Rows from block 6 of the encoder, named by matrix and row number. Rows with one number belong to one attention dimension. Each number is 128 + 24 x the weight over its row's rms, rounded and kept within 0 to 255. All counts start at 0. Numbers have three digits each. After the name is the row's rms in percent of the matrix's.
# q: attention query (encoder.blocks.6.attn.q.weight, 160x160), inputs 80-159
# k: attention key (encoder.blocks.6.attn.k.weight, 160x160), inputs 80-159
q.36 008:117120120124120114134113105132116110110114125111120125076118123124119141114119120111152116119115109115114123116146113114150111113108115110123187120117109128111110113121114120118104137112131113115146123001116115118120175112115122119123105115
k.36 005:142143148154147145147145151149145148148148142146147147237153145144147133147148148148144147145147149147148147145144146147143146146148145147184146146148149127148150147148149142147155141149151148143121144255145146143148147150149148144146150149
q.37 016:128129132133131128138126125137128127126128130126131133179134132131132140128132132128144129129129127129128133129141127128143125127127128127190207131130128134127126127132129128131127138128137128127143133030129127127131151128132132128132126129
k.37 006:120120120124120120123121121120121120120120120120120120243127120120121111120123117120119121120120121120120120120118121120122120120120120121044152120120120107120120120120120120121123115121121121120106117255121120120120118121123118121120120120
q.38 031:124123127124127123130120116136125121119122123119126130152119131128126141123122129121152124124124119123122129124146120123145117121120120121182048126124121140121116121128123119128115141121137123123150132186123121120127163120118129117129117123
k.38 072:140140143144142141145142144144142143143143140142143143099144142141143146143144144143142143141143143143143143142145142142145142142143142142000037142143143147143144143143143141143145145143144143141148144048142142141143146143144144141142145143
q.39 016:140134129136131142124145158113138144147140132147131123064152127127130100140140128143086135135137148137140126136092144140094148145147141145063134131137145114144149144129138140130162103143111141142096119146138141141129062145151127142126154138
k.39 011:130130130127130129132130130130130130130130130130130130086130130130130130130129129130130130130130130130130130129131130130132130130130130130255124130130130126130130130130130130130129130130130130130128130155130130130130130130130129130130129130
q.40 008:121123122122122119133116109133120115114116126115122127067122126126122138116122123114152118121118112119116124119144115118149114116113118115096164122118115131115112114123117124121112136115132117118143123000119118122123168115122124124126111118
k.40 007:130130130130130131129130131129130129129130130130129129031134130131131116130128129130130129130129130129130129130126130130126129130130130130081178130130129111129130131130130130130132123130131130130103127000129131130130128130129129130129131130
q.41 028:121120121118121120123116112129121117115118120117121125162117125123122131118117123117142120120119116119118123120136117119135114118116117118198065121119118130117112117122119116122112131117129118119137125198119118118122150116115122115124113119
k.41 064:141141144144143142145143145144142144143143140143143143097144142142143146143144145144142143142143144143143144142145143143146142142144142143007031143144144147143145143144144141143145145144145143141148145055143142141143146144144145141143145144
q.42 015:119122127121125116136112101142119113110117124111126133157111130129126153117118128115166121121120110119116130121158113117159109113111115111211138126120112137113108113128119116126098150114142116115158135099119116116127186113109129114129104120
k.42 010:127127126128126126125127127126126126126126127127126126153129127126127117127126126126126127126126126127126126127123126126123126127126127126000135127126126116126126127127126126127128121126126126126112123112126127127126124126126125126127126126
q.43 011:137137131141133142126148160115138147150142135149132125187157126127133101142142128146084138138140151140143128138093147141098151146150145148095144133139148110147154146131141146131167103145113143142091120000140143144131065147158129148127158139
k.43 006:127128129128128128130129129129128129128129128128129129218129129128129129128127128129128128128129129129129129128130128128131129128129128129069255128129128126129129129129129129129128130129130129127131129181129128128129129129130129129129129129
q.44 012:123122126125125121133117112136122117116119124116125130216123129127125141120122127118153122122122116121120128123146118121146115119116118118226164125122119135118113118127121118126114141118137120120149130100122119119126165118120127117128113121
k.44 005:118118117120117118118116117117118116116116117117116116187122118118116102116118112116117117118117116116117116117112117117116117117116118117000097117116116097117116116116117117117119110115116117117093111169117116117117111117117113118118116116
q.45 019:127129137134135125144122112154128123121127131121136143163116139138136167127128140124178131130129120129127141130173122127170119122121124121194147135130123154124121124138129122137107165124154126124176149059129124123137200123118140121140116130
k.45 014:122122121123122122119122121121122121122121123122121121162120122122121121121123121120122122122121120121121121122120122121119121122121122122000178121121121123121121121121121122121121120121120121122122121085121121122121120121121121122122120121
q.46 026:120119109112112121104124132094118122125119119126111105116131108110111080120120106122070116118117126117120107117075124120078127124125124125132100112116124088123124122109118127111137082121093120122066097218118122125110050123128106129108128117
k.46 012:144143146144145144149145148147144146146146143145146145072148145145146148146144147147145146144146147146146146145148145145150145145146144145153067145147146146146147146147147143146148147147148146144149147125145145143146149147146147143145149147
q.47 011:121116115108116117116112109116118113112113115113115117050117119119115114115109114113126115116114111114113116115117113115116111115111112114255129116114114108113109113115114111115109116112116114119118114118115113114116120112113114111117110114
k.47 008:128128127128127127129127128127127127127127127127127127103132127128127120127129125126127127127127127127127126127126127127128127127127127127013000127128126118127126127127127127127129123126128127128118124064127127127127125127128126127127127127
q.48 019:130129120128123134118138149102129137139132128139121113045142116119121091131133117135075127128128140128132116128083137131086141136139136137132133123128137098135142135119129138121151092134102132133077109184130134137120053137145117140117146128
k.48 013:135135137134136136137136137137136137136136135136136136051134136135136140137136138137136136135136136136136137136138136136137136136137136136114045136137137140137137136137137136136135140137137137136142139012136136135136138137135137136136137137
q.49 015:141140147149145141154143146149143146144146139143145146205148145142145156144150148146147146142145145145144146144151143143154142143145141143136242145146145158144145144147146138145148151145150145142166151124142141139145152146148148138145145146
k.49 014:126126126124126126125126125125126125126126126126126126159123126126126126126123125126126126126126126126126126126126126126126126126126126126000147126126126124126125125126126126126122127126125126126126126255126126126126126126124125126126125126
q.50 137:136134140140139135142134133146137135135137134134139142171134141138139152136138143136153138136137135138136141137152134137151133135135134135103032139138136154136134136140138132140133150136146137135159145255136135133140160136134142132140134138
k.50 134:143143145147144144146144146146144145145145142144145145100145144143145149145145146145144145143145145145145145144147144144147144144145144144000066144146145151145146145145145143145147147145146145143153147116144144143145148145145146143145146145
q.51 022:125126137130134122147117106158128119115124127116135144177114141138135171123124140120191129127127115128123141128180118124179113119116119116110129134128118157119114119138126116136101169121158123122188150073126121118136216118113139114141109127
k.51 016:118119117118118118118118116117118117117117119118117117195118118119118109117118115117118117118118117117118117118116118118115118118117118118129202118117117105117116117117117118118116113117117117119100115255118118119118115117118115119118116117
q.52 017:138139148145145137158137136156142141138141139137146150168141147145146168141147151141166144140143139143141149142166137141168134138139137138090202144144140167140138140148144135147137162140158142137181157127140138135147178140140151133148136144
k.52 018:130130130127130130130130129130130130130130130130130130133128130130130131130128130130130130130130130130130130130131130130131130130130130130032098130130130131130130130130130130130128132130130130130132131255130130130130130130128130130130130130
q.53 038:129129143134139125152119107166131122117127131118140151163115147143140181127127146123202133130130117131126147132191120127189115121118121120100133139132121168122116122143130117141102180124167127125199158090129123120142228121115146115146112131
k.53 016:117118115115116117117117115115117115116116118117116116206119117117116105116120114116116116117116115116116116117113117116114116117116117116127198117116116101116114116116116117116116111116115116117096112255117117117116113115117114117116114116
q.54 113:122123119119120123118124125114122123123122124124120118093124118120119109122121117122108121122121123121122118122108123122110125123123124123141226120121123107123124123119121125119124110122114121123102115000122123125119101123125117126118124121
k.54 118:114114111110112113111112110111113111112112114112112112158112113113112107112111110111112112113112111112112111113110112112109112112111113112255194112111111105112110112111111114112110109111111112113104110146112113113112109111111110114112110111
q.55 013:131139126133129138130146157108133145147140139145128119070154120123128091139148123143068134135137149136139123134082145139090150143147147144063250127137145100144151144126137155127164091142106140136071114054136143147127049145156123156121154136
k.55 019:129129130126129129129130130130129130129130129129130129146127130129130133129128130130129130129130130129130130130131130129130129129130129130051101129130129133130130130130130130130128132130130130129134131255129130129129131130128130130129130130
q.56 015:137136138136137135144134133142137134133136136133137139002137139138137146135139140135148136136136133136135139136147134136147132135134134134106124138137136144135133135138136133138133143135143136135149141255135134133138153135136139133139134137
k.56 013:134135136136136135137135136136135136135136135135135136053134135135135138135135136136135136135136136136136136135137135135137135135136135135156068135136136138136136135136136135136135137135136136135140137000135135135136137136136136135135136136
q.57 058:137138148145145137155134129161139137133139138132146151186133148146146171138140150137177142139141134141138150140174134138174131134134134134049128145142136163136135136148141131146127168137161139135181157012139135133147192135135150130149132141
k.57 033:115115113112114114113114112112114113113113116114113113191115114114113106113115111113113113115113113113113113114111114114111114114113115114221229114113113103113112113113113116113113109113112113115098110255114114115113110113114111115114112113
q.58 013:125123115120117125118125129107121124124121123126116113076128116118117096122124113122095119122120124120121114120095125122098125124125124125158075118119124098123124123115119126116130098122107122125087109077121123125116081123129112126114127120
k.58 009:123124122119123123119123120122123122122122123122122122103116123124122124122115121122123122123122122122122122123124123123121123122122123123255091123122122121122121122122122123123115125122122122123125123000123123123123121122117121123122121122
q.59 014:125126131127130124128122115140126122122125126121130133186114131132130148124120131122154127126127121127125132127150122125148121123121122122132125130126121141123122123131126121130112147123138123125160136028126124122131167121116131120133117127
k.59 015:116116113114114115112114113113115113114114117115114114198114115115114110114113112113115114115114113114113113115111114114111114115113115114142194114113113110113112114113113115114113111113112114116109112255114115116114110113113112116114112113
q.60 013:133132137141136135131135135137135137136136130135136138233129136134136147136128137135140136134136136137135137135143134135141135135135133136078228136136136152135140135137136130136135145136138135134161141121134134132137143135133138130136137136
k.60 015:126125125127125125124125125125125125125125126125125125150126125125125126125126125125125124125125124124125124125124125125123125125125125124000123124125125128125125125124125125125127124125124125125127124255125125125125124124126125125125125125
q.61 139:121121115116117121114122123110119121121119122122117114084122115118116103120118113120103118120119121118119115119103121120104123121121122121154224117118120102120122120115118124115123105120109119121096110000120121123116095120122113125115122118
k.61 137:113113110109111112110112110110112111111111114112111111155111112112111106111110109110112111112111111111111111112109112112109112112111112111255188112110111105111110111111110113111109108111110111113103109138112112113111108110110109113111109110
q.62 018:115118109111111116104116115105113113115113119116110108116113110113110097113112107112102112115112114112113108113100116114099118115114118116160059112110114095114114114109111123110115100113104113115083103115115117120110098113116106123109115111
k.62 014:125125123126124124123124123124124124124124125124124124104125124124124122124125124123124124124124123124124124124123124124122124124124124124255137124123124123123124124123124124124125123124124124124122123000124124125124123124124124125124123124
q.63 013:133132139135138133147131128148135135130134131131138142206132140138138155133136141134156137133135132135134141136155130134157128132132130132109169137137133149133131132140135126139127152133147134132166147000134132128139165132131141126140129136
k.63 013:123123122120122122121122121122122122122122122122122122216119122122122123122119121122122122122122122122122121122122122122122122122122123122100153122122122122122121122121122122122118123122122122122123122255122122122122121121120121122122121121
q.64 161:114114105107107115102118125096112116119113113119106102243120103105106091113113102114084110112111118111113103111087118113088122117118117118219096107110116096116120116104111121105127091114095113116090098111112116119105077116122103123104122110
k.64 069:133134135135135134136134135135134135135135133134135135118136134134135135135136135135134135134135135135135135134135134134136134134135134134029095134135135135135136135135135134135136135135136135134134135166135134134135136135136135134135136135
q.65 008:117121109114112123105126137089116125128120121128111102106136103107110073121128105123059115119118128118121106117068127120074131124126129125100045112116125084124129124108117134109144077123089121120049093127118125128109042124138106136104132117
k.65 006:145146151151149147151149152152147151150150146149150149054152148147150152150152152151148150147149151150150151148152149149154149148150148148177068149150151154150153150151151148151154151150152150146148152102149148147150155151152153148150153151
q.66 011:124129120120121127121134140106124131134128131134121115131143115118121097129140117131079125127127135126129117126087133129092138130133135132255138121126131102131134132119127140120146095131104129128071109253127132135120068132141118142116137126
k.66 006:134135136136135135135134136136134136134136135135135136000138135135135137135136137135136136135135134135135135135134135134134136134136135135122113136136135136135136135135136135136138136134135135135133136160135135135135137136135137134136136135
q.67 015:140136140130140136141135132143140135136138137135140142033133142142141142137135140137149139138138135139138142138143136138142134136136133134061103141139136139136134137140138130141128143137143138138149142042138136134141142136132139129142133138
k.67 007:111109107110107108110108105106108106107107110107107107217109108109107109107110105106108107108107106107107106108108108108109107108106108107066123108106106113106106107106106108106107105107106107108118107059106108109107107107107106109107105106
q.68 014:119121113111115121113124130105117123124120122125115110175129111112114096120124110122092117119119124118120111118096124120098127122124124124226168114118122098122124122113118129113132098121105120120082107217119123125114087122130111130112126118
k.68 007:141142143142143143143143144144143143143143142143144143011144142143144140143145142143143144142143144143143144143144143143143143143144142143099137143143144136144144143144144142143144142144145143142133143175144142143143145144146143143143144143
q.69 037:131129126122127130123131134121129130132130128132127125000132125127127115129128124130114128129129132129130125129114131130113133131131130131036013127128130116131131131126128131126134117130120129131110122055129131131126107131131124132126132129
k.69 035:133133134134133133135133134134133134133133132133133133054135133133133134133135134134133133133133134133133133133134133133134133133134133133245012133134134135133134133134134132133135134133134133133136134019133133133133135134134134133133134134
q.70 015:114120110112111116107120124100113117119116121120111106065127107109110092116124110118077115116115121114116107114087120116092123118120124120047112110115119103118117118110115130111131092117100116116075102014116120124110068119122110130106120115
k.70 011:148149153148152150152152154154150152152152148151152152088150150150152157152149155153151152150152153152152153151154151151154151151153151152137096151153153153152154152153153150153153157153154153150154154113152151149152155153151155149151155153
q.71 026:121123116118118121113122123109120121122120125121117114000125115118117101121122116121096119121120122119121114120099123121101123122122124122118098117120121105122120122116119128117125102121109121121086110034121123125116085122119116127115122120
k.71 019:145144146141145145145145146146145146146146144145146146085144145145146149145143147146146145145145146146146146145147145145146145145146145146169044145146146148146146146146147144146146148146146146144149147055145145144146147146145147144146147146
q.72 015:145140152142149141154139133164146141139144138138150156160132155153151174144139153142184147143146138146144155146176139144171136141139136139112161150146140165141139141153146129152128173142164144144192162120144139135151192142134153128155137147
k.72 011:110108105111107107106106105105108106106106109107106106174108107108106103106108104105107106107106105106106105107104107107105107107106107106058183107105105106106105106105105108106106103106105105108108104198106107108106104106107105108106104105
q.73 017:127127133135132128140124120146129127123126127123132137255119136133132159127125135124167129127128122128126135129163123126162122124123124125134154132129126152124125125134128123133115156125147126126175142255128125124133186124125135122135123128
k.73 010:129129130130129129129129128129129129129130129129129130187127129129129128130126129130129130129129129129129129129129129129130129130129129129073236129130129127129129129130129130129126130130129129129127130217130129130130129129128128129129129129
q.74 098:123124118123120124117125128113122124125123124125119117198127118119120108123124117123103121122122125122123117122106125123107126124125125125255156120121124111124126124118122127119129109123112123123102114124123124126119096124127118128118127122
k.74 080:130131132135132131133132133133131132132132131131132132182133131131132135132133133132131132131132132132132132132133132132134132131132132132000205132132132136132133132132132131132133133132133132131136133158132131131132133132133133131132133132